Rows from block 2 of the text encoder of a small contrastive audio-text model, named by matrix and row number. Rows with one number belong to one neuron. Each number is 500 + 50 x the weight over its row's rms, rounded and kept within 0 to 999. All counts start at 0. Numbers have three digits each.
Before each neuron's rows are labels from the 100 texts, of 14976, where the neuron reaches its highest value: "fires on" is the input token at the peak. Only what is clearly more common there than usual is listed. The data: chords played on synthesised instruments. In brackets: how many of the 100.
# fc1: MLP up (text_encoder.blocks.2.mlp.fc1.weight, 1536x256), inputs 0-85
# fc2: MLP down (text_encoder.blocks.2.mlp.fc2.weight, 256x1536, transposed), outputs 0-85

fires on: "quiet" (100)
fc1.41:525482531478438382425481544406629506543443463437497444531550506481483480461417441494644421550547478490529456528472473540502569489593475517512438565465541524576473569566474540528461438425493423540547502451528551425468437420587568542464482435541534492476490484
fc2.41:559544516440481484465633610460536445476509462473430489490556510399519558555498509410553482495482398521444525532526467474535477471609508534538564511417426533488446514435492522471534451444502431508549565503432522518569461561515514508476446505488511481511530440

fires on: "diminished" (37); "sus4" (24); "e" (22); "a" (14)
fc1.27:506422531493552504484534493494384462558505480446470514543530477523510503524431456471444501547466543604527543631605537556530551489434579529488575427545531548488572417461462488483552525480464556490544485621427549556539541469449468464482448437548441457559558453
fc2.27:572605486501492477511429465522509516440430452553431549449441515469463533493592491524555521480609470437512473458451566507481483484604417467539406519485460511575511548508509476566476457531576463550414520467555459448507488582540526510419580590429503472410432534

fires on: "major" (100)
fc1.189:404488589545421466507451547382501509491447502500475577551387504478460500527536480566580527516464478533539443475496456627504567477537521465490507541521478452545499504519597422517552406599450470531443428588517517491528510395499529527578562461425581513415493482
fc2.189:588579544457559451418489461529516476520515573436504467481549534499475455488428498458443476526528497473504511536519564455609480530565470560449531511510485507439522548493438609474556521457470544495479561553459452547495485483461517500442483424575480431492525653

fires on: "a" (71); "f" (19); "c" (10)
fc1.301:492515449534537379492454549466445503446456595545500521553475473425462489514487529478558501539459511512551612473524563518495563485531461438453450539477489421478493444482533446528509465640512492575432468562481505513384528518559521530507472560458464486439502538
fc2.301:533487476549487465482475440504487515450446575491465566448492458458445524426623535574470385509467452578476495424443510524449505529416533511532520522529519555495494482540459507447487441450552503419534452514538508463552406460566468581383433528512426535384460494

fires on: "block" (92); "a" (8)
fc1.359:523482654535487482517489582485475504600451609408541545455544513432513545503533550448541523510469505520442454438595527491536543529465526477591528529445507582536491512484382419563503470561514526441445486481428519502572514486513530475558498498510521527495521446
fc2.359:496608411457568474547489500573524467376522447583438574501460499603513508431469473546477431534511559522488601477520510516507357438473493488428449458477523517562514463491587629538490511401493514536544484508507490467449458462453525421540475515448427548540486550

fires on: "horn" (100)
fc1.642:426569514521532516491555512485529516492446483526576525548453518476481509502506536464420548521420562543491463428407594564631610524422480589620605339510530534482426529524507497510499463567433534482572373529493532440514483460567545463550513447553529488471457439
fc2.642:525520527406562450562412452521498481452538497425600550536544520497480515504516521516500466504493545495375506546528455417511410533409512476413499470517371461555575503480510535517491467508431499454453540507520547558589435457441432465545471512443493639525500563

fires on: "clipped" (100)
fc1.762:508499446514466477536408459427431464444406575495474477487492511432437499493480549499468488548571503534513522475552499499488558475544562512442542537533553447490601455428530443540423509500383526504546466516524539462471566497491501566549475551450578496601481463
fc2.762:499467505413528579563561407543525492564474487419490525563505521473411573467476470483551479497537511491533520450556456564475469460432480477518411579513520496518536630447470559490442509579399485530474459486510473626506535428571393529405522520517521493496439533

fires on: "clipped" (100)
fc1.602:461428471547513440471373441465502589483498491504535408576524500493485517445471499451551592502550490467595456448657370535453529523505512539443522600573595479446549509468516521540449565582436488496529494502497553542438540466420560500503471520554534501502448498
fc2.602:546491436440498565469454433483505512404566591539414513490524542492430520403528514449541497621487595538547541412522541489438464499549584572419499544463497457583528451430496490499440487508427466443536512401529540560485491500575462464498420564534570567461484411

fires on: "harpsichord" (100)
fc1.298:413515426540564493550475424437499585509511415429585632489485507484477551581505493539513429467506583474458575489531535587428478484458486565588435488536520478471476536538580539602496475449523489480453428455481400551434510450584522552552477444536481557533584524
fc2.298:508556371405400629531551451558560459479424528336526595480493465506438502501443422477482416492497535506461411511445487487500436483538480493475536504489592501497514530525589385570564600492476521500555543572507540511518455443504486472497524581511485448479497513

fires on: "quiet" (94)
fc1.232:461584513488480543411494422443596517563536580533601480471556479537439526509486542506605398497607465507535531540469492527632487589609389503488462464468485460490528505513436537498485517487467371459522524525449522449541436481461534473554493409505532496416487524
fc2.232:475465572534446449389519451575540544477505484582508550493510509542504463518495517472546491532528509494505588559545544532478497579463505491513472511409495514420517521538469480442387378472599498459594506507506588388504519468480468459577509474467525444493556395

fires on: "horn" (100)
fc1.689:465503510422500464534519541538460432446571475524555469488538524485428596405497447519461449578579505509514519509393536501660593505480535566506464451568535477489507538429605487476539406390486496549523443500459540565527408491535548572490497507440539507560456508
fc2.689:444492604564458484509527462463530515461483549443434592550507507507586474561470531582486520516471521500493503578572373512347394490457463448441492476450524501510458504584463484543442580559562478423566514563566466462510619498406515438366505532535513512463558493

fires on: "piano" (63); "in" (34)
fc1.504:517562478428472519489573513506498477557593458502577526375481474532546532382548449590478532437386536481498533535518506490426499472504501511493529592437522560508529478505516530496452426500428484471412532500478482457503456469535511539448527474407533494469568609
fc2.504:587499462476537452443466558494447549586495418502493580576540551507435501512474491404575416531616468494536521470454547543539482579614495504498524402546421469490485573470440544424442483584500564494477473502504495495444565524493577445519520446483505502431577475

fires on: "c" (84); "f" (16)
fc1.615:594521467485479493412487458473526518444481507532554561531476511581525461629482596525549477571441478529437516462582515518495471511409552555449434478515444419479549545494536457483452529528423489538540467541426457440465425508467547415450488598427541469484420502
fc2.615:530509458501519502470552505626450491433493537553508488562444555451542458509507491486506477537487583603573423467483467544428457472528533587450564555471491555452484406568510576485454447487548514541509647545473417432543504492596438488513399496453538579542472541

fires on: "clipped" (100)
fc1.255:510576494457549541486578428472538470434409466509502456471526520540529543479480459496495510575561520551531515511584471497450519561465556567435491459513552517491483532441446595567332490518505572469512455567452508459426579496568482515583515555490571533462396538
fc2.255:425456594554478527540472520482518460488547425470474487592530545485500502515514538526475543514452477532556396468536386442493519490457517509454460549471603465446527534548507479526473499558604523561537466434570597494493435538493521529491522433455505509506559509

fires on: "noise" (100)
fc1.134:487515545487398556529474456520591454578566499484525521407572472422499509588446529528526480440506597416510474590631526541464550472494502560476442544598474531429507527608441460535493488500502446440408417480478511458486547443560432521476454491494420487564481533
fc2.134:509518414495474461451388541538558554541529434396453579467624508458472475439518498575545586406516525592353531455510543474476503395505469458407471460438576479535416455542530457492516465402432546585499443494619458574545518465468519439440426508506437427477525533

fires on: "b" (100)
fc1.284:471553490415422480535462555450613590514362520518487502536465645494608492465524520489488518517513471539410538546452534525386466430568494550456473461461574527507475563437457502565460414519556462521591464499501445450484493562468490522542587540538482461478501529
fc2.284:544437513592498604473558535547514445429532428428468433517546518460485553479547505532465579597509431538507579463511533465568481509483553625516541519480565431551511538483463544391497530539433521496461458523502443514527577531491498429482552431499420534501425494

fires on: "section" (100)
fc1.580:441502603510449504464502517526542489519488525464449571513485458413477406499404521540562434468513643481479571491438459507422493455588499490444493485503510504563508473407483624495320479444482515432445465537415500546585572531525394501499486519461460547552585504
fc2.580:548546450510519573510581517505492431461409474462524444416469547441521485488483579546489546517580498415542513553421459563433527559484486526477508432482497502555478461505480434497491505466540469527471603479539460504414491532471536566509535528483474545597408532

fires on: "a" (85); "c" (15)
fc1.260:417556483548550464486427559436488481424525417492503542532441393579559515435474433607556519464423543484481557507468499443503587478483562490492507648511481408504508441498592577462555521475500501520474502467493427498538492395555543409517415546525550557514418521
fc2.260:441514506553495503500476571568438454513570465537557475530536437510436543484463578524439440449545510464551574506525557481577422471490582491552455574504542501388460495517484480512420611588510496541488586420481584583403525499465453536426529543425449555396504516

fires on: "clipped" (100)
fc1.28:464481520577466559462490392465511545558473522522482481487556552551447512559448531492484563525531525464506521453563408497475514495479497601492545518516546468458559515474432507556423481595439558572505504463496507537581546460470538479535467460539576487555399463
fc2.28:479563527525447623542501417557490528392475459476487463501497529463419580455504422492588568548504488465532477450489449479486492523533611529556446512511625539471550460504488549551449491579599524486560439531600522451468536489525505479516522440511553526553521464

fires on: "clipped" (100)
fc1.649:572398461481514527564464504519504590446499556517486548368548536379523360403516518422503501563510565512476557365593417518523384505508538443516517504466517582586568523527515519484498565426468510482452481415475480553499497549537535475506514534549479436571498458
fc2.649:445490538525434500381476538459561421465551450426476427612494420513454514520550508495504477491572495582529455546358547432500557531500458593520506494501490381486499531487464434521515484570468514510536458579556480456585481498438509472508529583544486516492545503

fires on: "clipped" (100)
fc1.307:531485491530528456447485534511538580417430514519494503512506553530460517408548494437505528511479592484490515476506526571482513500511475519506455529577527507474629501506534593522478435582404536499382436522529500506501543493526517468574524491506609498553468459
fc2.307:555512491525568514488470515528510517464571458565493391537484575566479515506464489417477463559480547523507437478494544548519414554481542473503528497542516517437568556489538509526466535499533533413525493461447461580573584506525366583568497502551574578507363475

fires on: "major" (100)
fc1.707:441599508445484386415523462498451500570431494540488506473520578517564546475402546546522529430482458459446537502563512471485482412422521517497542475552525529483437501467425560539478466546503504528529573670480483623521503419521533518503426450567546478512452454
fc2.707:542409527467551568437470583441532508593528543503502517540519509482467479499578519466513513600557489549498514514458527491475528540586529487421474441447470536498537528452494477489484472447530526511484532492571479488405512565540553540470635439449476493515510542

fires on: "section" (88)
fc1.549:451500414562470516546474499504514479558413569499491512609524571476491549465445554505508501521449413483528619595501351571437505508500538534303490537478503567564458431463526430530516526565495488491478505526568420467464460489588491503480525496548478459515547458
fc2.549:457490460556487608440540545505454412542540534527481480453526519511503436466497498514532494438508550475538526491565469428420427462532434600530486449412489476493499452501542541449490552419588422411535517402490454476535509523543471590505551451547527511591497449

fires on: "#" (40)
fc1.692:598452579533527543515411538443426484466442429463481532535547567401438421517525597462512502553513495501478508514558535489471504559461509465554592521432472519475522516479555539447531671526442479534510495501502450462429524523502474438454473484569506579495424457
fc2.692:461536487545489432554587546570515491501531571500503491429498435554525520490476419502410474453516531496515539538475469461496589450504514450463462504500466474544508476497435592578481339504479584482393583486562486531568537555477367579539419576423501467528611457

fires on: "b" (57); "c" (21); "sus4" (19)
fc1.158:451532439455477440518476495475464512373539487412555451544472510550498484500591505580454540491441454485508491508588477504481526448538526516482504520427458407408467500468475430539512514443504476418502511592518482503540521482490523532520548577503520587508546484
fc2.158:471474470509434615405507492469500501493409435480462401438504511498601468537491615499547576557449547534474470476407538485595462484506579537514480507482537486443543536514466535411533465510554590443396524542502418439485510485644502507463596578492382482444498553

fires on: "harpsichord" (100)
fc1.328:443543481550426542571508556511473591488528454428541519524544520402523579516456501614471417422546584527454530580459477593533546505606425498491623444545487543558509544541552533646525478444560440454481428550491431524410487450564525527511455430434467491546535534
fc2.328:482523453403532571564570454436565504488567470387457625432493506535470547621570428612556392558462416509550438508404515520497487433502496527511553570475439559526506540491629409487511406383481470484464522519503500519393573428577471525488467557524503498526542553

fires on: "a" (28); "room" (8)
fc1.87:498563503448505446514561573565536564533569544510558487564512500422487489494432568563476513455438549545596501413484575540546505443515463398525497453631486480476512489422518610484532399460498492487436513478524448525484527462456461456524506514488456496528395417
fc2.87:535461493461513549521539460563405371532453559401501542514487551589506520417536445456505450531532442578483498593531512445498605531585514499539422443448504557545434411538477417575506564542500476524496468573445528538451487504517546586468548512370547480502493607

fires on: "b" (78); "f" (22)
fc1.406:504460398517520529532539496526460466505467445440447525545556521431458539487502389503449565514522471557458553504573437525504587474590552576465496540527506493517587505487496420489451489484595535478555547484493517527455515575533524481510486488489480541471430570
fc2.406:502493544484454495550450524467448486451444556465432457463474498606526491493495429518588612524402506490471561569543540404543556447484513526548531428560503468527511517445526541435554519413489533531491575462477417475485499587532507447558476433488423591502514488

fires on: "b" (47); "g" (32); "a" (20)
fc1.751:524547486449470495423604475518550499467531437513515535416403487445594464433444417521503449456470479541495504486431543591555423517476523572466574575460512588591456530457476522537480412458500577440527448544430570532517591499497478465468456502383496466548497489
fc2.751:479459524454492481597464482529547466505488503468517509517559559561515456524544542565484582493494475490546504480556520499340613490598448503498386531494521481351501457557507480474479473534533401492507462442464455481439450608528537510554493471514560492487455577

fires on: "piano" (100)
fc1.17:445543471471450564478511474576504558568606536568531520484397540496493513523436497482427497514564485448481549558530400445469531522529503553474493513507509479508501482432424514567540459541536502487500511463551521490541492516420510387476522548471587523519511481
fc2.17:517561498516484521597501511596452432565432387521527458494555445568430460458457540544508460533480436466438552451405403477438491557569554576455562485576519507563530414570576443429462476504532571556527508425542533476453528428399519520540553526527543538547460439

fires on: "piano" (100)
fc1.667:440551486531480490571485575496488483570529485551512430423429516514492511419548561571516521548487446436488508514520504500443616516505527543571404463525457494475540487565500533562442450597512426517483433408485409497537502469377582434501560426461536457386510474
fc2.667:589585524575502410531518476494580457508510462547545477645519527478628572584436495450487538495461477479515498432582531512404503549556537426416516537526500459469583499374505460497478478565400454529465408467394543431480540512487426556472484467439435558449472463

fires on: "piano" (94)
fc1.357:531480523403494470477460483461424465537551542495527527499497506580520527506538506570528437489481505501403487568522443454463473496516465466524515533438594380608629448531488544461469426493471553560471453470471407384513490491532529461534423556448515519487517423
fc2.357:560466551508478490585461510471477450425474485458512507528458461504513474560574434537556556476389467521410413486560397529516532503434512455492497490516487438484642455473542459426431481604550553474503410462515466445514574506456499533488466554525577609533598458

fires on: "a" (97)
fc1.353:463573551529450455473490470454508548465530522535530587445492470459538462470393547418557506544608488456525532563459519524420532500513488491518454449563409545486441486505498520523538602479444441481524496547494506466501485530422486602518541509511568543518421583
fc2.353:440425465533552403556481539433519412483485506497487439456469537414524455455502482572418500492523509471485471460566562475589481546523622546656551491410430400515431525498487445455546588418452458585447551537419456570559454521467578503462474574482450513442542535

fires on: "clipped" (100)
fc1.210:490509489527482546443476407496484522414438496534536515470599462597359531491396475506494494511556477460517501498611456491481498542490544664398486507571591536512561473554526438477455503577424463547598472496535537497565459496453473476626482444536586500423514488
fc2.210:483441479506547485449533404513503563513398544590537482562503540520425558523462448544516502463469548473545536487541432573657461519475598532437489521462505554490452542473499418474418473572467524447493453488460519552487557469507436509581450639365607582540406509

fires on: "major" (100)
fc1.581:578541538546503496441441507454446465445486519503541538448464514428524483476529549418559495499467564559482478479554488497560519499543485588462556488562452449484574519436487408544398429612585410504411597486525509507464561535547426478431516468414566584535545637
fc2.581:478437457475564472498527438514545555395488499566517497540534509494496508586525534483481397545538515432521472465569509571466542438435431503456497442518511525461548456349462555494602550476463470468568420591491495429580487480452592453509492530585511518503516516

fires on: "block" (100)
fc1.735:549592474496483511427556496538486454540536470418494506495458521459479527493480464406453530520595488546548564459515566489500518464482510489436521494580440441520523470485483557429396403438449433589514528564414501545477477525438462526594461392506559525436509516
fc2.735:553503498512541502469513414515538535588459483554487516516584428652496535457464571520476449508496507423500558455438538501459538523468498467518540469478438471514507482472582485594550496577518487510473477589608470418542442457459611509444597551455496440472564505

fires on: "section" (100)
fc1.319:476453464512465593466515496448508454469441554470586497501559536402453502359401566463480506498608559487513455599492471409545491554520519492421542470537480404498535548440482577468471568409484451501530478464560432586475524500485456545488513528587480453582437503
fc2.319:538489566539429560576579402453477441467456493543540510502447524445385561438423467519508432498470490506593464585426419393524406458549525559384600551406481484471520442438474546478537573470511466464455518462597442525528471526544558554472493513524535525520484469

fires on: "block" (100)
fc1.594:526549527503504469457544463512428571481521482463582504491388540430490545566483451449595486596597607376479524567501584493498528510538469472448534544544561568533513530454480477478427414427500474495516388561518493535442483469496551522544414566491511557466567521
fc2.594:556492554542570512473506547505491517559532545544472497500589509577420501468494559502495392442514530508478504480457505504413473512534537463484498487338585521495422561477572549416623471598507445470389468381487536468536508450427594584561516526526448413529484531

fires on: "piano" (60); "plucked" (40)
fc1.749:548572510446520526419542436458506531515537505442481558607467516504482547406414476503470482565554582519486570574511518488423492493544499544487537459492478437549595512433498548494483506523422549419513476597532627466613542513479579482459437499431462529486464537
fc2.749:523557525487523465481526505599527482577481513466603500493450446458526440491545441477535548498508418529426460504502490448565496477470494463454563561509501539414497493547502490546418572478596520541534497419600501548433461474531533414475547414497467438508525537

fires on: "horn" (100)
fc1.69:453541456518510518508537524496474458458419481495450395528527515511505485590508444439452493536521514501536538537509499439452631474560491605617451499423493514523476481463539444511475457581570539468437495511571513484526511548595563521524509529462462586510438515
fc2.69:423569550403526475467502612554521577425530535484565440540547588437422508501492506443428557543453473509417500458503516465514499522415502431472485459504490404515484469471435530487582484507466428633445489532445478461501530622476452515534542402564459530498530542

fires on: "a" (100)
fc1.589:463542577451549474470468510491458561569438544596500504409416435508531517459426533432473473551504556543485470465517539506402560482475497529443571400494386656592436492422453468539535556524497478510545440471508453566514536438551612513446493580474542602536508496
fc2.589:435455435510588464502479486470469451516595423476448537383458502508452451546469574553420517406511541500505519472584506542549461517413529569536544436556473509511424432536521510445515591453464434627518458595501516461534505504475565633468538473578571511494451484

fires on: "block" (98)
fc1.716:524529465489427539504487548483442504425604559469502468438434555478479549524424495494432404461483635543583516522558505466487343501568447490574548540448578518548565432492466517421495422489512493471422496537444499402482564501443522485568475471531546480545475433
fc2.716:479515458528616562399523613491498527513486402565560536545498512513450525524524540469505484549575513571447505478524483516568553566442551514504473491502411409471412383450557494513416513547467425540495482535495438496499488439490508480489539530399449452527500460

fires on: "major" (43); "-" (22); "dominant" (21); "add9" (14)
fc1.97:484441523516544499539438461454410481516482494498438549526513544532527508520421505507490485493551510500503418528460473502537486440508593463448445467542468455542537497485527518469540541514568479430449529566449518463512544505529479548523478480477597492486581524
fc2.97:526487551578431494631486513549480460588481456474513427468566509501516422501548500447576534586517496524499511552480480494422472488527472492589531435501447461493455457439477463593516528484547480560517504503583492513497488570499533516516534601522485514471566541

fires on: "harpsichord" (100)
fc1.283:478523452621450616471475472513487634469525411402511569503484477520455525544472536498537431447592519555446448522433500616556615470536503435444526508560565504496547496542529482473582429477567479476596462524514531568497498564580512493466492445563510504527466491
fc2.283:574580442435514508538364496535529494405484514503551525478554484417480503511538411593561414442474533577540395405508491525489532449560497464543538538466460499506502567511599499464511436514485475430455553469535514515498523445628424403456424537490493437546474565

fires on: "#" (13)
fc1.142:481561526536493557525449475530475514573471547525451483507452568429497407340491448582559454524570560587528504520450502519535535495497404483463511439519516453468486595420583509464491580477487472506506408555467471476559538560465460503526452439611419538501492569
fc2.142:490605581430472531457510451514487546484533550490465494527477435499510586464517484464477543520545490436490587511409559430475485496518505445477511515539508545425600503494543465486524526565460569520444466501499513504480539570487525530484485508495505440537494509

fires on: "piano" (100)
fc1.483:490548462487432494494576524490541442457461538456530389550554446570454587599533524519528464539508422432570415543411522486422548466534460519440472541533408439484458511445581428532473534581517474627515539562478488596445435499464452497481476460556543536492518502
fc2.483:482392519522576482518466491536377529492524494588413633428397479446533459451515472512543544502469507571448502430489507480602461560499549468565425551417586536546574496540383509514562456486529540435407516433499486499518420421510567469471526542461562480561469505

fires on: "a" (100)
fc1.456:416594591476503504559407563475597498566505511474461520528427582531525653512497602545482516438439495514504362543462470504444604544621501503536423564548457520445551405447480525542500447523588506505528507459474490432516527457440573469528484465525518545459509549
fc2.456:498475442448523460495599441467510529378471491506555504552601512469545407487518446467482485541473438436499608420481488478496461503442485460508581478447581545566479567512534492431576538441452495531505373513452479522438458623500457471488512499452533467543475457

fires on: "harpsichord" (100)
fc1.400:497549428534424502546464501546594546424492437460534447484455439452488529508526463558447452534516541455506482473511458561495468500542476475544502448485558501503492582560562513510460466505553528443420413468557499501452478439585503535509436472506532565542526588
fc2.400:445519482463404541517567532513536429503504551510482569565532540534496517574407491526584547485577543528473512463452475505542469461453572475517426511391567569507429508460528434525597484478456450447481451462492560546461415444536390553478500543536529497470462521

fires on: "#" (15)
fc1.535:429627466499466531504538408490533551583482475488470627474491522555572609454454502569445502387488530444458515529522545463443418490550447589485499455508547511403547535520449459519435417487468482411489506410537532440470574516475532529486455533388547513463482536
fc2.535:586429554490427508494450581536468534557500605444462422520481531491531461518498422465518487576529402541528515492417484533578602437412416494414440484510505527512531506471544555555534594583495500551450458420526411477459565621561509476559476473571490486562506427

fires on: "noise" (100)
fc1.340:548451547461498561496630376485423474483615512528453516451474549533517463382546536487509372549562514517476572435537575411494521522550481585396505429487554533471538508420491477548488388510448485397489494469447593499481483370458403541540464527412468375553428459
fc2.340:397611444570506470486494630467558509502481529435489453500568538460521543515453437483500490435410499444533472531504488588474538479473514510525520554500527442494478475556590475421464643448514471571548512584592437552493517596463608411476569444488471622450515546

fires on: "marimba" (100)
fc1.147:468406483517512515467536480541419520506492546439543462523482404471605467438591567519448601448427561474543475497486577589519537466522482407451397503548496557521564487446509576570472475557428493544475477465504384423533562516579489480586549564470378461398510541
fc2.147:466535563563480414483487527481603562543455475515522465557529631511463497523494450478509407535558432530459504448488455438534541477516505565504425497535486506454512543540421435528464492408550560542478528627584534582525579479390484497492454537511552557485508499

fires on: "major" (49); "sus4" (48)
fc1.659:474496612466506569510535471608488403443378491464501514486610530476582483393472546470464521467498580555530458550482574607588528571487486564477451478462444551504522497526499567469489464603468572396417447593493447448539582459454536496427464455509499510528550562
fc2.659:526521465420474501458487526345432582492512468454499440462579463451555386575471519447472550543530414499495468449523487469459539445476565497492468577496538523473498464440529546396536448391517545490485528432534439565485472516561507531470600528540547505405592505

fires on: "horn" (100)
fc1.430:414525520456468490548495542467481543441506535522505502483493408497539489537531534494456517438573536471534605476575478423522539458473501454533523528514483572515512590517473466595427447546561535506576413580554478462495459472486518455492533416590473531583493442
fc2.430:405520490550497530540488542524418512460472567483523458477542606537535501472423487493462483591434373476510620559560529503479485453447499537421510477514530457444533494409439452477517531568433517574444545500385483496545500498522499357448556445535491455546516502

fires on: "g" (100)
fc1.34:498503492467435488496482465510506413547640562448526481662475480442446564450505385510407542525561491517455528505392567524480424472515489471494542466473464511483438497458476433470527488439465465506447506580488470448546460480601493463441489528581469497557511534
fc2.34:565550534552537595512471554462497562442370491474460506378508532593513510494480560534536462502464572552539558520586454483500566428468499579484489481463540506553547477496534521524592473502511455468505502483502480518451430548488538434484553431457590441459437490

fires on: "#" (24)
fc1.82:597466511538494615565510358560537505525546524579451520461500550524561437519527506502403548561473558449527510545505571566417611427564439478364603444467450545471471548481502490521446510455495432503496513540484478412563494525482482513483515479427456550456540464
fc2.82:486589512480461453526472713469491501483419578440560473495608457511532569483490530467494522472599551519446523512469528505533423487513518395526472516555493512526564462513458502464493457475434468481564546446502522623472503480488529525512507440571553434436480458

fires on: "noise" (100)
fc1.660:544501570437526414484504508426573585473572450461398505583538517568476498495461598537493419486551577472529541486469419483506548448579502567458433480456524461536472560507396426424480459525473524585495472511551472505503525515505509449481449488578482543620493581
fc2.660:513559532479518465531480545560432483502498462454472540491600472457540496514433478478470608479421511531444524430523507435462546515581484458485549511565479486589450543472478506467537478492487487540495512487434466440422455494484437565506382534487497519419483512

fires on: "piano" (100)
fc1.608:524522489487448538517525517509476604521614450492499412377514467560445432520443516594455506450536386461398530567544486453438476485530546549471509408610511454545565468537456523536451471515513536551520534416457456517528522454438537469570532514497538544481533416
fc2.608:634592436487469463571519617495499532466421490497506564548489538528524492515535460508604475524448520505492529626475453457470577571491445469508502509446431436539571494537489492446494509483468488446505479519490531525503504499532444526542427446519504562448491444

fires on: "major" (100)
fc1.714:508430488544396495513497484495424515477454483511565490540478520523498490534473503481475461558545530471519477528499546500507522508589511532510467481499493538522525471510463398498478379478535459423488530538447478495647529492423546563530480533503541526550566536
fc2.714:538560510457436498509399525442341489490464544519499468474475544445493402506484510530575482611496509485533452530515545484554451493531507481532559583501441562487520565425531493569561510427541571546592498535489472404476554500447505467511475461526484536413538530

fires on: "diminished" (100)
fc1.156:419535511453609413557517529532542528446445460536506506423461505398535411514524538476451503467553537497518544492554532531451516558486462577543516518462498492572485355354518559532490505509494501531503492488417532483550477584428504500500497521553438428506557520
fc2.156:482494567475494471468549531367429465464433518456538485511539430575615526533464456486462475465484448466469466562552415363436566518539532447528546485470499515477586436536466392466549563456373519442556423455520502559530545507536476525504549466435435519459575477

fires on: "noise" (43); "white" (28); "#" (27)
fc1.66:441634474427501455515500425467510483531527438507551577499467474572477454492434478559508488417540453507567559542536567491500503476476492454481553458587430561408529404480541494562547454554532548596570541558501565565436427352449454508545497453486516577444487540
fc2.66:520438522571544468517521492518410489584472573492484495491477530521526491520515501401489445563479509450390503479438429490511500415562509489473369517472549508555404623531500560569520458526421496435403481481597454454593504538508584461474572455512541383503518485

fires on: "quiet" (100)
fc1.131:462481504529467442451443508530475455553596513441529585549438481492455504551521417468518444514530488524530595580526519518552605532543440490554482622458463546453538483548459553475436462423444482554432506536487504470426531361479510565469482447499510499445473483
fc2.131:452443473470489517446465464500633530546383455522533418525502526478491470459551523488533459554514499496462525460547529433429441473466518625492523428502540503504550557483474510544488479561518520512464472390464441545480529500462524409458516494441500513453451453

fires on: "c" (98)
fc1.306:456496519432518490521512563442625474534447378515453507503484552580483456466488497413490462479500455520472506503616540580440502445469689540408511426495518490509456425511490450444615510486517486434456493454527510484459480474471476550468482482572515429396482522
fc2.306:465497511480467470450412568581439443527475456442486486460479523499538402471492453516475503491598549455537492544529530414493485472537558567572555470393534490592533519403520483469535414466578622459404521516489548435518524486471495416434487490602480445467530491

fires on: "marimba" (100)
fc1.37:492487500594504397465531579590527426418515409492489448474488449493495497550460595491546531533477474495353484496465557483537452541406504412425380555466427424394565596386416519534461497536509490518557475524470469548540521567454425588499513511533571419498449488
fc2.37:477549526551424517435523490482527460515397481526452477547419550508599511455460481520558540542567451487563448542423449523461421558412470432481471467417531470374539460390430485491469473555580464511482521448479529488426596565512472536499481551616517477534474541